Rows from block 6 of a small image classifier, named by matrix and row number. Rows with one number belong to one channel. Each number is 200 + 40 x the weight over its row's rms, rounded and kept within 0 to 999. All counts start at 0. After the name is the row's rms in percent of the matrix's.
After each channel's rows are labels from the 100 images, of 14848, where the channel reaches its highest value: "responds to" is what is common among them. Only what is clearly more common there than usual is listed. The data: made-up road signs on poles. In brackets: how many of the 100.
# convs0: first 3x3 conv (model.blocks.6.convs.0.weight, 48x48x3x3, each kernel summed), inputs 0-47
# convs1: second 3x3 conv (model.blocks.6.convs.1.weight, 48x48x3x3, transposed, each kernel summed), outputs 0-47

convs0.44,105,210,214,173,171,187,152,159,191,173,137,176,211,210,190,173,212,157,242,243,158,134,129,166,187,169,262,250,184,147,187,193,191,219,134,162,209,272,231,214,150,236,132,171,155,136,204,122,244
convs1.44,096,192,198,170,232,243,201,192,133,139,201,227,255,142,167,148,158,187,196,147,240,190,223,202,228,179,166,248,209,278,201,131,192,232,227,188,201,178,189,194,274,184,182,294,171,226,131,235,121
responds to: 90 (86)

convs0.32,121,243,218,125,211,157,185,155,170,228,246,216,206,215,191,244,173,179,189,243,156,203,122,183,182,185,182,201,201,224,89,227,166,219,173,64,191,228,200,182,122,189,198,189,142,228,184,198,198
convs1.32,118,164,200,198,261,147,135,225,193,165,148,118,157,187,162,200,235,198,216,107,192,230,229,170,181,208,171,139,170,157,176,162,251,240,186,271,213,159,205,241,247,196,164,150,208,190,159,121,209
responds to: 10 (37); T (34)

convs0.9,108,184,217,83,169,131,206,166,179,198,202,148,221,97,185,174,146,181,160,214,245,198,225,184,210,221,134,206,242,199,176,196,209,112,132,147,244,198,229,167,139,169,206,205,185,213,218,183,184
convs1.9,110,97,212,179,200,199,145,274,210,208,230,185,122,274,185,174,224,174,180,192,171,131,179,239,159,166,175,189,234,267,176,153,174,266,244,171,155,142,262,195,213,151,203,209,204,182,188,167,175
responds to: P (41)

convs0.19,104,195,150,231,175,151,198,214,196,234,221,96,249,203,164,163,205,163,163,251,258,165,259,181,161,220,188,177,209,176,190,185,233,143,216,110,187,236,230,113,201,230,203,137,174,197,191,115,201
convs1.19,082,148,225,227,210,197,161,160,249,178,152,257,165,218,156,229,240,196,174,146,158,274,233,179,192,174,226,237,218,248,244,180,175,257,112,242,176,169,147,190,152,194,197,213,229,251,164,191,299
responds to: arrow right (30)

convs0.24,106,263,152,170,201,200,190,203,125,144,158,128,221,219,148,141,155,157,175,179,134,205,219,173,205,211,155,192,206,203,172,202,214,143,226,150,166,278,244,210,142,196,208,182,198,188,253,97,217
convs1.24,083,130,265,231,172,221,260,244,234,226,274,251,181,259,177,227,228,253,218,148,242,191,226,190,221,172,278,247,182,221,187,211,157,265,170,253,161,154,235,219,197,241,247,212,136,165,218,193,224
responds to: % (35)

convs0.10,094,173,168,175,197,151,160,227,160,129,154,126,163,218,183,177,163,172,139,140,188,192,179,225,238,203,204,111,157,246,221,169,220,170,209,263,180,258,214,173,215,131,246,204,200,173,229,108,215
convs1.10,080,181,191,276,193,236,246,191,185,178,194,206,149,217,276,245,181,137,206,200,187,225,227,200,182,251,169,256,192,103,286,217,174,120,215,206,170,162,192,165,169,210,201,153,237,229,243,136,144
responds to: E (35); 30 (33)

convs0.17,096,253,225,175,182,96,214,176,213,191,205,167,234,194,220,235,191,218,129,136,198,239,234,229,230,156,160,237,253,175,163,198,234,151,212,162,180,141,153,177,229,168,253,223,143,238,273,190,123
convs1.17,090,60,216,195,168,203,220,232,210,236,216,264,178,249,195,185,209,168,190,253,252,187,248,205,189,159,237,160,162,225,252,219,222,210,147,205,198,120,245,186,144,131,164,165,234,173,162,188,177
responds to: arrow up (53)

convs0.3,101,166,235,181,131,177,196,239,224,166,213,163,127,194,221,196,236,154,245,181,146,157,170,240,173,193,201,246,219,165,194,245,232,163,137,213,276,144,207,98,246,197,173,196,181,134,154,155,169
convs1.3,082,210,243,203,157,190,217,210,215,154,180,242,215,170,176,210,124,147,139,226,183,261,245,152,176,210,155,205,257,227,286,233,191,238,214,252,188,197,232,154,154,161,177,151,200,307,230,156,165
responds to: struck through (41); bar (27)

convs0.26,117,153,91,170,234,179,178,238,169,203,182,157,195,180,110,221,242,259,197,216,217,91,188,136,213,203,214,154,233,207,185,200,221,141,191,263,213,251,201,187,192,244,195,164,176,171,215,134,201
convs1.26,097,203,186,229,152,119,169,202,218,160,173,182,178,177,145,202,206,159,137,142,218,240,176,135,169,199,250,233,182,177,189,131,145,252,175,179,187,166,113,208,203,150,166,231,171,121,133,229,202
responds to: 70 (34)

convs0.5,090,178,218,150,206,213,257,164,141,225,149,170,197,134,168,211,169,151,216,175,174,192,139,206,204,185,127,212,223,183,189,186,211,73,177,204,148,233,218,186,192,99,202,171,215,278,163,191,181
convs1.5,077,134,148,245,141,204,204,275,195,149,205,142,214,219,178,214,267,176,174,213,165,122,224,196,144,227,249,200,180,277,138,206,205,233,159,141,206,171,214,213,227,240,217,170,198,119,194,258,189
responds to: triangle sign (57); Z (56)

convs0.36,100,187,214,130,130,268,164,192,212,102,207,201,153,255,252,204,180,130,194,171,201,204,175,180,146,154,150,209,171,143,178,173,250,226,130,183,238,253,232,174,136,161,172,190,200,225,204,170,214
convs1.36,073,217,272,112,305,231,202,179,164,263,232,207,241,217,144,195,200,186,203,210,165,257,197,233,230,195,194,225,232,213,221,172,163,246,221,241,215,252,187,184,219,236,289,222,136,234,143,204,247
responds to: triangle sign (67)

convs0.13,107,224,141,177,168,123,199,145,203,169,195,262,151,153,142,154,171,231,152,194,225,219,179,159,211,180,187,188,204,174,172,170,183,169,218,215,219,145,215,150,87,153,207,146,149,188,216,114,225
convs1.13,116,166,220,212,138,196,151,230,258,176,248,175,175,254,229,250,189,163,199,186,175,244,203,197,145,176,164,239,154,208,206,138,182,240,149,129,228,159,123,280,166,173,186,200,280,142,176,189,225
responds to: crescent (39)

convs0.20,096,186,210,212,150,90,187,187,167,115,182,123,226,174,238,189,226,159,203,237,179,156,223,210,211,269,172,177,290,228,202,176,211,179,209,236,180,211,207,190,218,194,235,157,128,285,177,153,221
convs1.20,071,128,206,167,211,202,156,206,208,214,161,276,180,196,153,198,203,144,151,153,203,225,262,166,211,148,264,289,149,184,198,260,161,162,186,264,202,213,218,149,172,161,163,169,246,121,206,197,195
responds to: cross (71)

convs0.15,075,161,147,142,182,180,131,205,179,175,175,141,154,151,194,153,203,137,160,229,157,142,161,143,205,190,136,268,216,171,210,201,204,212,172,146,232,155,120,185,231,240,150,133,203,244,197,194,203
convs1.15,089,268,158,214,191,257,195,194,202,225,186,246,216,99,230,138,234,237,140,198,221,159,256,186,218,181,218,187,260,199,246,220,142,198,194,199,205,267,195,195,239,195,139,163,143,139,142,250,151
responds to: star (41)

convs0.23,109,162,152,139,121,192,241,190,139,207,168,154,164,190,163,240,193,163,138,198,208,160,95,179,193,209,138,208,253,198,132,219,230,141,166,246,194,208,219,174,205,126,261,235,196,203,211,194,215
convs1.23,111,133,180,219,211,187,176,240,207,212,215,186,248,208,234,251,222,118,163,163,211,61,259,185,111,203,182,230,145,229,140,186,181,214,221,202,209,203,197,281,164,192,202,233,208,232,190,169,211
responds to: triangle sign (45)

convs0.27,081,217,220,102,181,192,166,232,198,169,170,172,218,206,156,244,160,182,226,169,233,157,149,152,171,193,155,216,193,133,130,150,215,200,164,194,162,286,185,126,188,226,199,112,221,239,230,145,202
convs1.27,083,134,231,213,168,125,182,211,190,264,190,267,176,218,188,190,273,195,158,182,262,150,228,176,205,229,240,151,242,208,203,215,258,123,174,229,165,218,272,175,233,273,253,223,165,192,153,186,222
responds to: P (38); 10 (29)

convs0.0,085,167,166,142,182,196,243,242,236,167,259,246,163,196,256,150,238,138,214,217,227,189,216,230,207,204,170,197,221,108,163,147,228,183,174,199,283,142,141,143,170,168,204,142,145,239,223,179,173
convs1.0,100,159,176,207,235,206,94,259,214,216,213,234,182,258,163,252,234,173,167,184,212,219,266,127,158,195,201,207,150,223,208,171,158,172,235,195,204,167,150,247,196,185,239,251,147,107,146,177,170
responds to: arrow left (55)

convs0.47,117,230,223,129,187,106,195,171,230,184,218,186,213,284,170,198,228,185,117,172,190,251,185,259,176,155,176,193,247,232,162,180,221,178,185,164,233,163,155,198,136,208,230,217,170,215,229,136,106
convs1.47,099,85,201,222,248,170,174,283,169,229,219,188,176,216,136,256,229,183,185,204,208,189,117,217,229,185,178,164,190,206,237,218,228,237,226,198,150,214,281,283,174,225,198,232,162,178,134,195,233
responds to: ring (35)

convs0.22,102,151,234,213,103,165,164,191,274,221,204,123,214,196,197,159,197,134,154,236,194,159,180,166,161,218,142,249,199,102,170,243,200,208,163,210,167,182,226,183,145,201,173,179,198,172,129,194,154
convs1.22,090,158,190,222,191,258,229,248,165,109,168,217,151,196,171,110,164,249,185,121,206,189,229,244,259,189,205,194,260,227,203,223,207,182,198,181,144,222,165,181,214,254,213,236,208,131,132,159,153
responds to: ? (50)

convs0.37,098,216,246,163,214,171,144,175,140,95,136,193,136,201,160,188,208,143,190,153,234,224,139,154,172,128,167,218,189,200,199,177,189,216,196,185,246,165,230,239,168,229,201,137,198,178,274,154,158
convs1.37,114,129,162,209,191,132,299,270,197,238,183,221,159,181,137,162,218,197,121,169,163,215,256,254,230,241,181,170,239,235,185,202,205,182,249,197,207,150,188,176,206,217,162,264,218,260,157,237,213
responds to: arrow right (72)

convs0.33,100,197,130,166,157,210,211,185,159,134,160,132,156,199,135,210,270,185,211,170,217,171,102,114,236,207,223,211,216,171,153,191,187,203,179,135,187,192,233,156,169,147,158,158,226,200,223,149,234
convs1.33,118,135,243,197,184,127,231,280,174,231,217,203,251,278,204,233,198,200,172,236,136,177,227,218,121,179,177,208,196,226,178,186,196,228,209,177,226,115,166,239,242,211,234,222,132,176,203,293,208
responds to: ! (28)

convs0.30,101,241,189,198,180,190,186,193,121,249,139,152,186,161,143,150,193,184,193,199,224,253,128,166,227,252,205,196,187,259,96,244,148,139,165,157,163,204,204,189,176,192,187,144,233,249,220,144,203
convs1.30,095,210,212,136,251,199,195,214,196,137,190,178,182,164,186,171,168,122,201,172,169,150,223,176,116,142,253,230,210,193,163,111,172,229,171,132,226,161,177,234,261,184,176,228,116,166,165,183,183
responds to: P (34)

convs0.21,109,187,196,209,227,137,219,146,171,166,103,182,219,204,162,177,200,188,135,153,252,211,212,169,229,136,177,163,166,195,210,172,221,126,216,190,184,66,176,166,165,221,160,180,154,182,229,161,179
convs1.21,135,205,172,272,148,264,220,223,222,180,190,222,133,180,195,107,221,183,189,212,187,204,121,211,144,133,144,221,232,248,205,134,235,267,236,178,187,129,143,228,205,197,176,182,211,182,182,206,259
responds to: bar (34); Z (26)

convs0.45,091,187,113,188,113,243,142,227,152,213,231,204,179,143,177,188,187,185,214,206,194,209,198,187,169,246,146,224,228,144,185,180,147,128,143,198,157,167,228,138,206,130,166,142,134,201,148,195,208
convs1.45,075,207,216,184,244,219,185,218,264,152,183,195,184,210,211,207,279,218,219,141,183,217,193,235,230,116,172,240,205,185,192,165,262,295,264,111,241,241,211,256,219,242,215,250,168,209,224,214,262
responds to: triangle sign (78); % (30)

convs0.4,114,227,186,185,188,203,175,178,223,126,200,150,134,179,209,83,151,201,186,181,199,224,214,195,229,186,208,241,167,193,208,174,211,215,171,98,220,122,142,189,222,187,178,171,199,206,276,106,178
convs1.4,085,105,212,216,190,107,241,177,186,176,195,278,197,245,214,193,230,192,167,226,177,193,202,217,254,194,218,244,202,270,165,208,178,180,171,246,246,203,289,174,227,242,308,256,209,186,191,195,189
responds to: ? (36); Z (33)

convs0.40,094,178,162,139,176,208,223,97,209,188,205,133,131,159,218,187,155,188,165,224,153,207,208,177,249,195,188,195,234,173,211,189,132,218,198,126,194,167,181,167,252,157,249,141,126,191,269,151,189
convs1.40,093,164,192,99,251,138,103,241,148,201,162,229,214,192,232,180,225,187,193,173,226,199,265,193,188,216,244,214,174,179,209,253,193,185,187,202,258,206,205,257,165,140,187,245,185,204,113,188,125
responds to: star (36); arrow left (36)

convs0.6,088,247,262,209,189,191,264,165,207,117,166,168,127,208,258,180,212,201,169,106,177,228,118,195,149,136,197,183,200,207,200,206,209,167,164,156,192,138,164,191,158,154,174,168,187,198,247,148,160
convs1.6,099,177,252,146,178,222,243,197,153,254,189,244,248,169,240,170,137,163,237,274,195,162,265,198,219,153,261,182,253,160,231,173,227,246,248,162,260,203,202,126,264,251,206,203,179,223,207,214,170
responds to: 30 (31)

convs0.16,094,143,166,104,218,181,227,118,166,216,106,176,192,225,164,193,187,189,180,167,227,243,178,181,230,159,131,229,234,251,178,212,229,220,234,171,218,81,183,185,175,147,208,183,193,238,227,200,200
convs1.16,109,170,183,140,197,162,187,211,163,225,135,258,181,173,226,218,224,179,169,205,203,121,228,140,183,126,188,149,149,204,186,188,150,208,166,151,160,195,215,202,233,172,225,157,77,157,209,136,166
responds to: arrow right (40)

convs0.39,105,191,154,101,168,238,231,214,210,199,160,190,98,192,175,189,160,101,216,289,181,157,191,181,234,146,204,162,168,200,175,157,209,146,148,184,208,171,224,164,196,149,193,209,197,237,251,163,192
convs1.39,098,172,189,215,195,222,152,208,201,220,186,215,332,199,221,224,266,236,205,101,178,209,233,134,169,240,168,267,215,249,211,158,217,244,233,167,212,191,170,180,194,214,203,173,182,134,122,191,241
responds to: triangle sign (83)

convs0.29,097,198,234,145,149,180,147,260,160,124,150,185,170,116,194,173,138,170,224,124,192,205,160,179,200,266,197,176,195,243,236,217,203,195,198,181,180,191,217,175,131,215,176,161,247,130,154,140,170
convs1.29,087,258,236,191,246,235,169,165,108,123,202,220,202,162,202,239,204,171,209,282,171,233,166,198,221,181,277,256,218,173,233,249,183,230,150,139,203,192,233,174,220,270,217,148,179,261,240,204,218
responds to: 50 (45); square sign (42)

convs0.42,113,202,238,148,202,149,216,103,155,196,105,210,234,158,199,207,155,169,164,125,250,252,116,136,189,233,219,219,234,171,162,204,205,206,140,205,206,199,172,172,192,149,174,183,167,245,186,173,239
convs1.42,141,133,138,225,195,282,163,189,232,230,243,198,172,216,193,132,235,173,166,258,181,182,214,214,180,127,161,178,217,249,162,147,242,247,237,128,196,160,282,191,244,250,197,178,201,145,172,198,186
responds to: % (32); ring (26)

convs0.43,094,182,212,55,196,180,177,197,154,210,235,158,257,165,191,181,152,199,170,244,234,222,231,175,227,217,204,171,182,124,186,184,205,206,253,238,152,226,167,168,186,158,146,113,151,210,184,162,234
convs1.43,085,97,205,235,210,150,144,269,220,168,197,223,182,183,246,288,197,169,195,171,171,186,172,165,132,163,242,214,179,223,198,224,226,256,117,229,214,135,218,178,160,223,229,234,131,173,173,184,185
responds to: arrow right (32)

convs0.46,066,159,169,185,236,179,267,178,250,164,140,185,169,170,164,223,172,212,152,81,186,154,132,180,170,189,162,217,234,212,140,248,192,149,133,134,182,151,181,189,146,197,211,224,183,194,168,237,187
convs1.46,099,275,159,244,203,206,191,173,177,256,188,193,172,165,181,138,172,150,184,262,183,164,219,176,170,222,215,173,177,174,229,73,232,241,196,176,175,233,167,153,205,195,104,181,140,179,261,175,197
responds to: arrow up (45); A (31)

convs0.2,119,194,225,207,141,224,187,234,194,107,173,153,136,174,178,179,216,153,266,170,191,221,47,194,187,155,191,204,152,257,158,230,203,188,175,125,207,209,233,187,229,209,212,194,205,185,196,157,186
convs1.2,091,221,191,249,128,221,266,196,191,224,165,157,215,210,243,145,157,229,182,227,178,183,254,161,224,220,209,233,236,136,292,241,189,154,182,199,189,201,160,183,289,168,172,194,234,256,225,263,273
responds to: ! (37)

convs0.41,113,118,97,191,249,209,152,172,202,242,200,147,211,207,110,221,202,168,148,127,223,155,171,164,196,163,225,151,218,189,189,168,197,187,209,249,186,242,142,211,177,262,172,164,148,211,169,210,248
convs1.41,114,191,110,224,255,193,168,180,212,119,189,188,152,162,144,145,174,178,157,208,234,133,210,157,260,168,182,216,187,143,171,217,224,149,213,178,232,181,225,216,168,160,234,213,189,104,157,140,161
responds to: 70 (27)

convs0.1,103,197,221,240,212,120,245,168,110,230,156,165,189,122,209,130,117,200,188,196,218,200,186,184,176,199,160,161,155,172,230,249,174,211,240,180,231,166,142,240,157,166,134,147,208,191,140,217,180
convs1.1,138,144,175,191,159,194,204,150,175,173,114,208,168,187,202,139,160,155,229,193,176,105,220,154,183,198,202,133,163,109,162,199,187,196,124,146,196,181,171,196,164,205,148,216,118,215,183,197,171
responds to: A (44)

convs0.12,101,178,210,137,138,163,178,235,156,225,190,203,200,202,213,256,241,177,161,215,218,170,115,191,221,224,205,232,155,153,120,210,192,209,223,193,247,205,186,169,116,76,204,171,212,256,251,183,186
convs1.12,082,201,182,152,249,160,192,246,216,161,177,147,173,223,183,210,251,187,138,92,213,187,271,212,236,120,226,202,135,257,159,185,183,201,167,155,213,164,244,212,179,226,142,218,139,201,203,150,158
responds to: bar (70)

convs0.35,076,232,147,148,235,168,124,242,149,207,164,202,106,136,190,163,120,164,219,202,208,140,213,187,151,181,195,209,152,185,205,149,233,180,236,155,238,166,184,185,194,170,146,142,235,223,244,149,174
convs1.35,079,171,189,152,213,149,157,207,189,187,213,205,190,226,150,181,200,186,185,151,175,224,223,181,206,208,160,156,140,197,209,194,84,124,99,176,192,151,153,174,193,129,198,264,191,151,176,180,132
responds to: triangle sign (56)

convs0.31,092,112,133,207,160,154,243,206,219,80,172,189,162,191,195,185,266,150,174,187,166,177,184,218,212,213,138,190,177,214,212,181,139,197,255,190,152,220,209,191,162,263,240,172,231,190,166,122,203
convs1.31,095,204,221,242,146,214,240,196,215,177,162,230,181,186,178,219,174,175,167,120,171,161,246,298,179,167,166,223,214,198,162,240,147,205,153,199,165,217,99,247,146,196,223,277,204,213,233,251,140
responds to: 50 (27)